{"model": "image classifier", "train_examples": 195000, "image_size": 32, "layer_scale_init": 0.01, "parallel_block": false, "loss": "cross_entropy", "beta1": 0.9, "eps": 1e-10, "steps": 13700, "batch_size": 128}
Rows from block 6 of a small image classifier, named by matrix and row number. Rows with one number belong to one neuron. Each number is 128 + 24 x the weight over its row's rms, rounded and kept within 0 to 255. All counts start at 0. Numbers have three digits each.
After each neuron's rows are labels from the 100 images, of 14976, where the neuron reaches its highest value: "responds to" is what is common among them; "peak on" is the class under the peak. Only what is clearly more common there than usual is listed. The data: simulated telescope pictures of galaxies.
# fc1: MLP up (model.blocks.6.mlp.fc1.weight, 512x256), inputs 86-171
# fc2: MLP down (model.blocks.6.mlp.fc2.weight, 256x512, transposed), outputs 86-171

fc1.398:123162096132105084114137142113161138193135156150115104122116137107117113179123158093123134102133081087140103125139089137133139138158142151125100155132158109139110120144116086138093086166130124137150106122083101181126167111135071158138102150127154128180100146
fc2.398:112158098110138152124157122091132177131155143146140162124111174143133130122138106135118133110116124147193077103127144135113124127101156124108112098123125128117104100136121094084117128136135093132133143179137083133131151055103119115096102109133119102133182153
responds to: barred spiral; winding: clockwise outward; winding: anticlockwise outward
peak on: galaxy

fc1.506:157119094076087063123107163164116135146110109132133132132117131162120135129099132110141106103137100101091111201103085141123084107166113148173122166130103151097096144165121123130089095145143137088118074152131142179099128139139138124112135146092141131182117082
fc2.506:153100117130127123144117127130126160161112127093132089090135108159142113116116161122161150140078132147138101078119101062128126142131142130125140122114148131111099101125142127139132162079115164111111143128107104138114059116090098097152133124162105080167084151
responds to: bright star with spikes; merging pair
peak on: galaxy

fc1.0:126101110131145112134143176155121178147163109135155128137147115081117108081144159094146104100089101117138163125143105137141133104120111159128100220158143105147146065145075119153114121113158143142164126125104138153116100103119102116159152131124117131162106172
fc2.0:175132122093137132108152054132111124189184116132130118106102119130147116129129115140116169139077151124128098111140157117146173113123138155144143110089120116126134144151188118129121139128124129110128116140125145126124145118142118117128142116110071149163144137
responds to: barred spiral; winding: clockwise outward
peak on: galaxy

fc1.329:155108117107114100178147143111134126138184137118083127111137064099132105132142104116122146111124127112106115132122142124129130144108120135146087149111118078090130114130122120154155066148132134126144081171115126144099118193101138122121131114125094156182121109
fc2.329:148127147117158118131138090148141084119179137099132141175104159118116133114204059129130083140112139128158115086141174168107113135139157067095106152131121136125130113126137144156108144133164120087127131143141114112146139114161129153133157132142098113106137184
responds to: barred spiral; ring galaxy
peak on: galaxy

fc1.423:132159143105101080148098140112127139141102133113106147115124155133140131124087123122141100162154134110111092142139130177133181121156161079126143128150127111094150149156143131141129143122127113110093141103144110140117149109149129127088101162102068105073157116
fc2.423:134084157168143155138115168143155110126121129124147096116119104125146118166098158110094071125121103134127064105118141124142155120128145086118152094132174157132121132111159133145127149120132064126146144160114100137152113119149130111138093130114178138118137163
responds to: round elliptical; flattened elliptical
peak on: galaxy

fc1.19:084153107135110135103107154154129125138085103116104141167185104109123120132149083106163127128132134151126148135140121109130129167135100167112123191150092150142128104145049146155123141114143130147128137149118127139099148115097108149107149134122145135128115137
fc2.19:199141118089147123115152081121107100132169135150145116103122153151104109152100130112136182134095124143128122150155164129136125147130124151147144138111090140147137132156200124121163098134133123134128124103118111113120140184120101110115154120123123154124162102
responds to: merging pair
peak on: galaxy

fc1.74:131127109088103143144130164124141146138127161146152118122125161134111131110149126154157154111146113083121128205155150186088098138169116109119138160146171101138111131133138091127112123144077100098115117143141111192108131138121127132103145145129141146134138136
fc2.74:105137143145144108106063109104130162112155149098176116114138137137158151152149135126114188134136116165177122134152137135123143144141121132155119085081114100141135125120152130117098151151117104171183146129142147091135135126127116111155098125124153122110151125
responds to: winding: anticlockwise outward; many-armed spiral; kind: two-armed spiral
peak on: galaxy

fc1.333:131102103083132117138123144161127135138155138115133123100159109094096120096149154093103136112116133099121106136093089132129136112113118139141101163138101088105069124146116127127130093139170104084138068170097107139146142095090092126157113136090131148152113116
fc2.333:099127101103143131148116092099141093180164120117121129166150138124135125119149106159140104136089150169130093066184205121136157138134111166117106126123164134120119139139117133105113116151156127114122133117174122101119138084121122121120151149102103125115153184
responds to: barred spiral
peak on: galaxy

fc1.28:100097104127128110177169144116115152126117117133135104097108134116169119104110158158113145154127099127097150131098109099126083075151108126129133163171108052134142124134123127139164134112144119125126145098119161156149114143088141085150086110152087159127134129
fc2.28:127088094102156122137117112146084168106166115130119109108096172150118144152155143102124136123123136140157134100121156145143128193128113167141148083143134152137139136118117156127128126128152101104117112164127135132151116125128149145116148119116183128125126106
responds to: many stars; round elliptical
peak on: galaxy

fc1.203:104116124129129089134111153140153122159103118135095149129111117136104123141114088069132140113148132121126126135105118121138137146146108116103108124146124152086125120151119116172123122136099143103113119128107103160101119129128132152090161117095097157123125128
fc2.203:113099234156138096129178131126133164124145135132115124116112110147120110145120111134123101146128096178136162117105140080095124133134106119084154076111119118150087150147121130121111099117139129116130128126126161150103151093116114148114109125137155158150112137
responds to: barred spiral; winding: anticlockwise outward; kind: merging pair
peak on: galaxy

fc1.263:138145124111152159083169112130124109128121110112129123129116160166126139119146174128116150106127134163145131123126148098135134126121124130138118154141175159129139147096135124160096136132140084097162100121106152157152160113172128093146140146151114164165108167
fc2.263:183139120095135103117140144137116108146143146146156121086117114110111122102134148131105167137107126130130119129159181111141086125088122112108174151095106160143139137095169104116157126117150179126119113144134104123138130095068146160139155123083142127133150154
responds to: edge-on disc
peak on: galaxy

fc1.317:141123124075134122076125154121147143158168111113112112105127104120135154116132158115146127151140170157161124139133124148116126136129149087118109206126150130103161123103155119144155084125158141098115086152134147125154123125110117098125173114111091155166134123
fc2.317:118129104104168113121118100165144083135128087122116112184096087155124154156122114166100120151108117124143134142111143121126108125108146113106139106126165117139108134164136138170078169135118143121101095090143114142139136154134151156142125108095162124109098104
responds to: merging pair; kind: star cluster
peak on: galaxy

fc1.156:109114120118130084139102139107140156134112112148126153173121168094098086131147059072144113131104126121121128140132086119129120149141133122140150116145154121113091127125108146185107133130148120148152121136125120150129088135139113132130119141115123113128116140
fc2.156:106125153161133129156134125102157110112134137104144131077129100130156148186130133189105121172136152111150148106114133080126123096123126118143141101125116125139144117136111100117116139115109149127132146109149135105143142132134131155179115136123165113119173146
responds to: merging pair
peak on: galaxy

fc1.145:140143114093170145086127139120155135145122115109111137111085146138143152105141122102121120109117161142163125137117131126148139111109135098137155181152161157147112110101123147156113133124133105117101114143093130144169144092147111093104119165154097128162127188
fc2.145:153150139090124132100122132133109096079102141108121112125120101114142156132140104132104134129127127143119150162159163109134113104095157128139148141125119152159173142125138122117143197092137147118119124102123134155156132129164163167164151156128145154130110150
responds to: edge-on disc
peak on: galaxy

fc1.99:140144094139123120128168141131093183135146131144156074125121147141104121108129109141124153124164121155150151119145146150146156142156118106090146165196200152153158132146088105134093122113135099128097125160161131159109110091109152145119122144182112160106146152
fc2.99:108100136130110114147153085144133128137164121114135116140139121130144174095174119168103133114129121129186155147140182121117105144094106119091164159136142112135156151119134095139149117093157141084143143190160083101193163095078123151156136125110100122121129151
responds to: edge-on disc
peak on: galaxy

fc1.330:108106142144114096157073137121141169123086145157134137086103125102086109175112132128130094131117090132151116156120081182130160138146143077134109112129178120161085098119094148139121137118162111161127107131088134136126140164151123121124096149165156077116129125
fc2.330:123138172132149113118140152120125128086157122147119103180175110132121102124143110081135097189133139133111097062092089132142155146120117067100127073128122165121139138111153126129121153150122203125123132147115120100144143148108121131139124130128057109138068101
responds to: round elliptical; many stars
peak on: galaxy

fc1.405:148120135113148112142118150133136121124149126096117123111079153164170139135137170117124103161116103153107135122137159149103133064139070119111116125175155132074125130073141081120130109121172115162100073149119177146136116146173146141155138097144115111152112087
fc2.405:152153136126127072124157155131138127156170134115114151091108152126105115125144123147146104111077169105113104126154144118132180115109134168112166145095133102115128115073119146159115128140139117162107140145139087117114141080109174125129127138131114147159125174
responds to: edge-on disc
peak on: galaxy

fc1.262:106089125122164088118097163106123135109121117106128121137139106135126124113087142085169080130121126123130071137119126179123175155171114095116129099089112173122156143143118126121142137107087089131087126146122076162082186155150122140066127138114102138085092113
fc2.262:081137138106095126123191156102111152128172122123143110144196105121118108149178154099159158112118168150161183100127130075119076140119105219140131187113129122119126129109089135150114123131177159103119107125154132077142152108146094122164129137114146142127102127
responds to: many stars; merging pair
peak on: galaxy

fc1.437:121142101099142160089094131124149119118137149097140099092099117123137092142138152124111170149159125131111126139090144109111106102120142156142138147143105150103108118119164092108131124132121113143155061177129157141157109164064146073129162140135111160148141108
fc2.437:160137226116118157103160141075097162106147118116115115181127121154113137188122130115167106168186081110139122119148123078135107115139115117139117143125085125138161109125125141133108143125140166118165143133085114127104140142124129143171158133144082084135086133
responds to: merging pair; lensed arc
peak on: galaxy

fc1.418:113132110097151134092165125153069125129137151139099130146163149125153127072146076114129139114157047154108121141157138099165109104118130141152120151186139117111101127154140144144102111137133089113139103144091096143099119092128143130133154153121076150145106159
fc2.418:110125164147135141100126076121136101096115130108164112137079108140111145199143110146137131140160137156129149126092171131106113139121128136117154072143141120119124146124130124120115136132121138125127143118127155162149156127158129115159074134103155119135148081
responds to: edge-on disc
peak on: galaxy

fc1.180:140099114090126105159118091149115173128171123127152106160136114149111132125098132159091143127094135114136062138130095172099137110143168110175110148132149089081104190112132132094150087151151112117117072124178135130133109128132148107128082114078093164125145076
fc2.180:126116116118145123147166124115173038144169129155102115157095153105134144131154115131123120128089097163123129140148202097137102111099157138138111123122126162131130161123156115112131103181135119110153122120163088126103117160111161130137187155110102144113147148
responds to: merging pair
peak on: galaxy

fc1.456:171149144090115096158095128117088159151168131153156164159138130104112150151135069145116106089138114114176105191165140156098141125150143130174123134111163146135129146143095150101073105167141133097147126146181127110120127130126119132119100103130137095133125121
fc2.456:175153108141148112096154129133084128126146136107157147084085112148117140134128094136107145119130111127110124127054144140097118136122167112112140162163111140169143115107126132119124106130135121102157151143152119146214109127104114082125131106126138156137106122
responds to: winding: anticlockwise outward; barred spiral; kind: two-armed spiral
peak on: galaxy

fc1.498:135137098120114109097119111097116103128167130151171119146151142079141142165115106158109148101136105121175089141120100167106114088149182161173121129112137135112112130120094137107135066148112117105139088142179114114110114144139104123119125128121144126146114082
fc2.498:139115146084111146118123135166089157111098122136178141077085131119105121139131152099127155107128121117104164162107174115132086166102124131089179164144151184136129118113158091079140130131098110124145126110140135115196126089171134121128121154117116172167170166
responds to: merging pair
peak on: galaxy

fc1.411:078132104129131144087134133078140117140154128155095139130136104128105132127118131129165092134085161083147113153105151076107073154135108115104171146094121135138171078105173147126153131130128101135094124182156122131114158158160084165151133167131109143132083167
fc2.411:136157148107181124116116090153123101176149141177097127140159126158110138120125124101118110149142139109107137128097132196143177111137131110116124090129120197131117144145132153113164086111096128127134104151145105213160116131103121115123108139114094107134104052
responds to: bright star with spikes; lensed arc; kind: round elliptical
peak on: galaxy

fc1.82:116119124112116062097117130124113129126109114146121154141147117147086129176097123125160104141125114111117143128104090135120138130159094125115115132120101171127121144131086154123148144140130166149120152110130112148075149131166140157128129099102149097157081086
fc2.82:097130161153141107133146124154158148121152123119110135079142111132104141112169148073126105142128124150132183098189165093117113167167152199119144117138119157120137150122130111150132136130186130135129125159133082127139148088134119116120103138145083147139153131
responds to: bright star with spikes; merging pair
peak on: galaxy